From a checkpoint of a small contrastive image-text model.
Model: 6.29M parameters, 24-pixel images, encoder arch nf_resnet, encoder norm none_scaled_ws, encoder activation relu, encoder depths [2, 4, 4], encoder widths [64, 112, 192], text encoder width 128, text encoder layers 12, text encoder norm rmsnorm, text encoder activation swiglu.
Data: trained on drawn human figures in many poses, 97500 training examples, 78.2 epochs.
Rows from block 2 of the text encoder, named by matrix and row number. Rows with one number belong to one attention dimension. Each number is 128 + 32 x the weight over the matrix's rms, rounded and kept within 0 to 255. All counts start at 0. Numbers have three digits each.
# v: attention query, key and value (stacked) (text_encoder.blocks.2.attn.qkv.weight, 384x128, the v third), inputs 0-63
# proj: attention output (text_encoder.blocks.2.attn.proj.weight, 128x128, transposed), outputs 0-63
v.40:103116131158136107127130137127133139114106108145122108121130113126139135129129126115130117154135150120125132114151113146135134134137124130094140134121096145135147087144125130149132141114102104
v.41:149132169108114142134105141143138068134129168107150152138119150142134157144124127141122132149137103126155122187124116100147186094106132096142125098127136094114116175125134143111132129130110096
v.42:143116101156120088146138139099120133132120086173162169094149083083111115092139108127110121131141097144120151125068155170166084172161100067130160111137113084117124103119138142184143125149133098
v.43:165137107154132121136114106124106126138097148099112167130113142148137153148128094124127101072135094166146122173148128105167179096126155104146147168120128137115124174128111091139101116105115093
v.44:148147113095113150119117148112122100143145149133118134138126156134137119147133157129109128124096112149148132142121122119111112136134160135117108133131142113108118143115121109107114143132151122
v.45:154114131114075150128078126120109130124149117125152140180083073102138100086089113159093135157104155102112123074094132181097105174092146142202133076108127101124088104106149156117160142110147103
v.46:062149132155114118126110123146159115112104090162162110132121116102142135117145175133127131158135130113110151141097088154113150133122078105133115120132115126125128060125143201130128128150146094
v.47:145113114142188118103194152117138157155120169136072124065182204159111127167144130067181138107128113152131120138156181102153141100179112128060118176149111145104187161143112088147108153146100151
v.48:095150127149100120130121155107103119106104127160136136127121124078135148134114114138107119169088157148121148106079111173115108139123134113126125082115113124137113057123150154102132163120170068
v.49:136121140100107107127175136098087124124118143171120136121138110088126139126133070133133152159112168123100130087084142198155091148117100106158141090116118115109119084153141087132162165102156100
v.50:163118123158198083154178134104165118120096138113093131072160202152108151170150100067177133137115082165130119155141193116161137174164189142078174116176111139132184103135131080152111148141093143
v.51:089143126072096169092086114143069142131154137110134121164099087138141089104115197151127119121126149120155124116162130113133154097093077144166090157116126104127099203116113150102138114128167134
v.52:062137102096091139096126171134102108125114149144145133142129135098145138144159172143117126159120120167167150136092088162127167136109120088136117099119123088109128129135145156105142159129188059
v.53:097118110096074126101109141099068130124115159157142151144108108094150138130142148154108132154120141152148151126092146187168165122089112065168146105120088085078124130134148133103164179122197061
v.54:058139116114087160111091132121122113105125105157168122161106079122131120110118169159089115144127127106136156126086062120119166101113109100163128108086142137116113109110137179117134134104164094
v.55:095113163125111123123139146129091104135083084138155141114111118078152140119109121130115132168126141105122134149103110139142133130106102101158135120123138136143121067153146137131131129098135099
v.56:193111130156197085148187136090158129146092136121090135060175200148109160162145061062176134137109081165118121146137202133160105170171176121086182119181100121126179111144130071162122158143085143
v.57:117127110126135121111119171156143115118127149124124129143128147113135132140152182144128123130138116150160137158129119133136179119124135112123115114147146101105124171119137163105124113164122082
v.58:180116125145137111161138125103133125109105133123117143127117156090147138143124080123125135148104135147126120091094166186129089192115166130158156094138099123121135072125156126139140161119122098
v.59:118146150126135146134123085133161145127176120125146104137145121163138126112125106122131144135145136094098126123162142113093104154135106133145129130137101143159132133101122147125140140078136199
v.60:112126119125132134115122154128159155136188092152102098130163106108095067099119149118124143133125167116111122062113181166082060155153112170113109112151099113124120125097137161109136148151136189
v.61:090127130125115157102098120167064138133128184074095116171101146142148074122071150139134151095125179133145090113181135127113125089098081147123082146114108132179111204109135154090126136108152146
v.62:073135117130123119112152155152126123107123095161142102127148121077127112127161156136127175130114167134099146100090150167115096122124131150090109113128108178131140114124137170139127149158178138
v.63:117122170156165093144134074148137130130135100116113123131122109125117135121133081127142129128156138083117112145160134139128138123121097115137137136133111134149137145127134144168120094111133122
v.64:096143000133083072120110227077096217098088087207182091088113109080086144075133144118167100009079069113138166087083213168190170183112118129202096206129074171112108179113120161154161123085126182
v.65:179152218091129193153179053181132109150149129047108192155105161179153150137129107129120147200175166108127074110143074084102148106098131133094152075095165083148136102141155100114108129179097101
v.66:106096231172176149089081103160170015168160177098089102131188107137138077167106122154092141226149175126100138209169079127094039069214124171095118049175192095145162091114125142091086159136164110
v.67:135158154152087198177185073114138148155086125097136191072136113190068156205172138091157140200145127193110140101105090070122139117119148106028189100081186069114171095143141088109124131178120082
v.68:091193117194137098148140184098120139139067059188126165084177108096051150143158147080126086160055124156143147151067143144121114125140126145109144164129158091099153104139135109161095080150134120
v.69:152098170109161155125163084194132165109153127045154130168061180140182142108091087166101136105205121079150070115153131143166174168107117160170143103124092125131106157102129124139147135114064136
v.70:137105097158170093119148134114163154085116140118126152123095165141107152114118108137152132098146072148157101126127122118134204179103125094143181173101097172074090133156129115196152075129091103
v.71:119094089198140106117114141090163137090069152153123170096122149142076146138105147105173140137125080172126138133095117097133165151116127077100180177079121167051119104171146111200140073120091088
v.72:168172154026064206138166091190083151152176098034163116171087127140190123103158086138101126106163153069127102106183154131149136099090114162184103080144131108208126194077126152043139189119118172
v.73:143170148174116156159174093113146120130071117103116202087138119181061151194162146096141143214114128202127118120120070062104138102114126112028183118082205079103164078156155081145090095184099072
v.74:165039113078142152092108089150182099088170240076104147156080156184187105135068139170165174113231093142109098127180072086079152123091140070094149106078101183106094119161127113144157126105096094
v.75:129107055177108095143144153072138208080070110176172141071111167135057180104110140097180102070116053141135146106068165115183208202100125077151180202079071157039107156150135125208173074113081119
v.76:108082070208136110123123140077164170090063138175163137067133156132059167115091145109182125097130061151130163127076143106169190195141134078137190188094087159031114139145134124208171082107091100
v.77:162167161016045230127149082209085134169191102025165117160096112145185102123169100147114112117171136065122110122186156118141114086099118166164091056159144100221148200066125150013129206116146177
v.78:139113109096177046132116129137116136097167130161117111177103156072177128084118111161110130074140122091147112123140137188132143168097113114171117164152067168123074138144105133169161099129125139
v.79:148143197171116206169175079110154102170106122111119204090182100175084148218158143090113149236124160199113136107114087083091101077138140109004179081090207044110181061136133077101086130187118093
v.80:122040133147232037093079165119163085099181165184090075172148141079197110102071127155082138099124137101140110153121130191121099158155112131159118148158075172099071111146089110174164107109149155
v.81:109030123145171134073061105151208072124163210097124077115131147153140089140082122175142136135205056133117128223182125131127113132173129114154149092151102178093130166117095135130139148087125123
v.82:136093083088192035125104143110121122081156152169112128178083154089180124093109124156129142086133122109141107106135113177104152153080108088163105188131085201101067121159116121186160090107117128
v.83:106076139123181076093053152110152000139158207176034124165159083118177065170111164145119170180111176174106134155163062115011018064132105095072094118121199178122119057174110122132098095130187091
v.84:110112080118134119149131185126135118126139125130120154116128157130142097116140144113148096100143132137123122110163127142118119143136134108147141101137114153119122128141130148110138131138090131
v.85:114168088070134072168127202087048124111147088192101171137116146071152116123151146100140109109071139173136160095123105143097118134088078086155106180110136161102126114173115105141101074122138109
proj.40:125083138134142145112102109129137145119148090134112111120119136148095139159075131118154104117094111141098090146100164133165131105108129113119150116138094149101134132187125064129160111043106104
proj.41:117079139054136132166128144158158112121085168105154147162146167145144123121101112076100167116139139153090154137184117123092143059135070143160128115090144099130092138102127088136117082149142064
proj.42:128109123129121109121031120065103081082129115136109130174133178178165127122147150131172163137120137174160116127105156162104115124094112162158109130134138086161148221117098148095155115121096148
proj.43:095120109086133123137136101143119179124062116126123136117167130120175118163111127099088159106168133140105110107156040109096068124140085098145130100123100138124125098100144108148070102156166113
proj.44:118153122130109141122132174123111102127154144121150158129136099118119127129135118133100167135154147128121169122136118170112120118134126120140102103106148140161100094124113120077111157167155097
proj.45:113153166124133142118111148135097128107110132169158157088064141134127158153141127133219140144131121130105145154155133113166121148084167098170062174133123107122169087148203116133118120155113161
proj.46:167121140158158130157130131120153124119164122123131133129103198125055139113146116133171060141116142124094122144144162159154133100136113101122141156173146114119167110130136120168148103076102176
proj.47:130103072141088108154155104115145130159140088095080121145164081117107103126124136144034100124123126140158100088095139143107135124161127159061187092131135151122072149097062150107134108105146103
proj.48:149139128092155149158102153122131108123146124154168118098090212113136155132106133140218186150117087127121124137100123115133166145071137112136130142143115121093135114140158096151156140117110142
proj.49:137146148104175143157070142159107089132135115150129081099073198095123153121078151137178179113124123138172129159078199104100145154064135120121166126117110126109125154132097105135162157101093113
proj.50:087153037094120131172121105111169181098098134090124117203195082180166068113120173106081127117136133134129126082094153127078136140173076139147153111084115144128115170108122130163146130124115126
proj.51:147109176166121105086165115161104127160157134138096162058089107080086180158124103138123098140126133116140137148181094144174126113125167108082104142159140146126128074133102158092092116145139106
proj.52:143139153106145129125100184145114086135173109111129139096097214107116158109090128121179141130115138154114155130137160119121154074117095095135124100136138116132104102127114124108137129119105086
proj.53:141103165122174131123094133156113082130163096122141133074064254116130179151108148104196146104128091157132133147137164146118159097081097108137120144140127123123108127128108110083114122111108094
proj.54:136137176146149155105094173136114123122152124124173133110098201143126170116127091115190144117141143138101138149175097124162125103109112102174079146146132128139181137160172097129091134135121148
proj.55:162132167164126122116116138130136105128149124151105121127113156108139124107106139122149089127077155130153088152138137124098085106105116077133142151212155116100201088104100130174095106073095176
proj.56:076132059082133128171094110104155157102096120079128101212193091171160063127129179115064125115133133149145123106070164126056133144142094148155170114098110127126116184105122135173144123129117129
proj.57:127081133099120116158118171137140121119117125103104156114129154140130139108096132105124139136134088140109141147150121122112136086130095164145112107118159123157092088111136123115125113142131102
proj.58:131164084102136151148121133117147124092110125172158141122100136160160097134126180101205171137129122122114106106110155115117123139112123132143104135112115101108134127121183124136155126123110163
proj.59:127106130185130032116167099121140152137117151122118117133122127133098121152167134159140098139114131115104102126125191141174179169126157095112130115133155124111183164167152138140129163122133169
proj.60:144147130169094109108131166098118101142142144127123155143091079131106127120152136169163093160096100105171157134093192151184168146122211156122118159146131117116141142129141146092155178125112174
proj.61:156134160129105123137215149178152098173159145158089171070098100073096148142146114123122092130114131098141159132170086112161116146157183109062158146176118133086102053113112140087109123139150120
proj.62:147117115134161170173105147114145095113184104120159121140105156129122135107170108145171104139084130126132176133088111156165149138128146157125153153113135128126071146115125134132168111046125151
proj.63:125095125114167058170158070122155170147067129131038112142145126136161111151139122106132125131093098132134110121146135116144145150124143147108147140147089109092124148126110139177172086118134154
proj.64:204130096160179128121114112012148063087112215156142172202162240087069125153105180124155167167120129152124127108117087121014130125057131127179226142140161138094134115120101115126124120131215115
proj.65:113116178101136139136186166243165164097142029157109094035098065110159139119145050147086104124139125079127120125171142131143125134146133135102100091127121140148129149134131135130125116090031136
proj.66:037127073152007132113083118128066178200126081076115139123098054199114113130135144156135109085117127147129135122102171133255126119201140147044060138127116148165122126123172136122133110132100160
proj.67:103132219130220121134136168209210149082132084167131044144182107207167167118124118096108104142133135160116140109172089107127119135173147141160082129129116131160137150135160115153123143114138130
proj.68:111113105140170138125160098101110145077101110117116142088071098069095182151152148186086142178145128215128102082132107097126128113088204098092094132105129146157130142132106143129135125145194119
proj.69:197118133117054132119169135144072123145144043171126146006128121059144096109104000177109139128129132051133142155122156133109148153094103135105156089139136145108127118111132119129139116098020141
proj.70:172142114113122119121223148095025161083122156141134187078189125074145135139108007139125160163159125112139139159101106108096132128085091112204109107153128108143116135132093113147125134136161116
proj.71:117139159131163128129199143125089170080115179138108167146184106135137163130119094099148139157138132155132121129121080112142133124115100120210067122123118106179121149136108137146137133143230130
proj.72:185128146119124128133081129192214070154133037170144050093120164134133106133133116112094102117123124075117132100192179148074130154162131124076225108142133156085137098122137132118128122092000125
proj.73:086130179127197120128188161203171177069131084147119085099147072168153176138131112117110100145147139173122129100179099100149129134160151136149060119129116121178145143137127136142124134126146105
proj.74:106136173110116125144167189168118175152141211135130153191232107199173110118107082017188132078141138045126138190151093143153131147178026146241108126139111095151127122149128108142105136134142124
proj.75:181143168116190135129185127090092114056111171164121143133201166090134147113111064129127159190137116138131128118103094121045127124053109114215126119118127128146115148130104126143150137142233130
proj.76:153141152137144134124170120071060139075108165146114162142202140119130142118105068134139152178128120162136129120084092119099131116075104122201097126118122136167114151123121127146151131145250140
proj.77:165121153133130125132046138196251074157141029168144035130137160183126109143127148092094101101116133095110137091218175147081118151194154127071240110146137171094139104119161130109116117086000125
proj.78:169148088078116135123175100095053101155136185108147191106113169020126107122117079135125153106142127072127139207069129136105124143067080127166136097134143085108116113126084130127120131123109125
proj.79:063130202131200125128110144215188149111127054121125017115126079175166164115142141137073075124134123181127131121146115113150122121160157147111058132119115145157141145135180132149137141116152122
proj.80:093129084091080131126145089073000128215126200051135187124105137038135091116138097148115148092130121095134125232009140139157131125059070138151085143131127098122133126123123129155142119150182154
proj.81:084122090153047126112092160048023164191125154087133146204239103219140097135104074075142153099127162124127159176101146140174137140163083128162149129162141165199126154116185120148109116128156164
proj.82:150148115075136133125210111113061111137134255097133214120115170019141108120116099097160143102150129058125126220088115119113122130068056133195107114136137058109125113125058132127106137152142115
proj.83:012140112130126130125130129153119181182132255043131182217116075179127126149158234037190086045137127130126120187119104128242114139199066151164045181123111052155135114135118129124097135160187129
proj.84:161158130144127108127112103117133088122115140117124110137123137117115139149151128143140135123104109104139157145121102135103145163106116114137137109126135122131068098156125136160118118099119036
proj.85:136140164104245159116198091138150102051132236064131162124079161011095151165175164124115100118173115118121076177125065114061121110059132135150120108110141075114146083125059119128080142156167076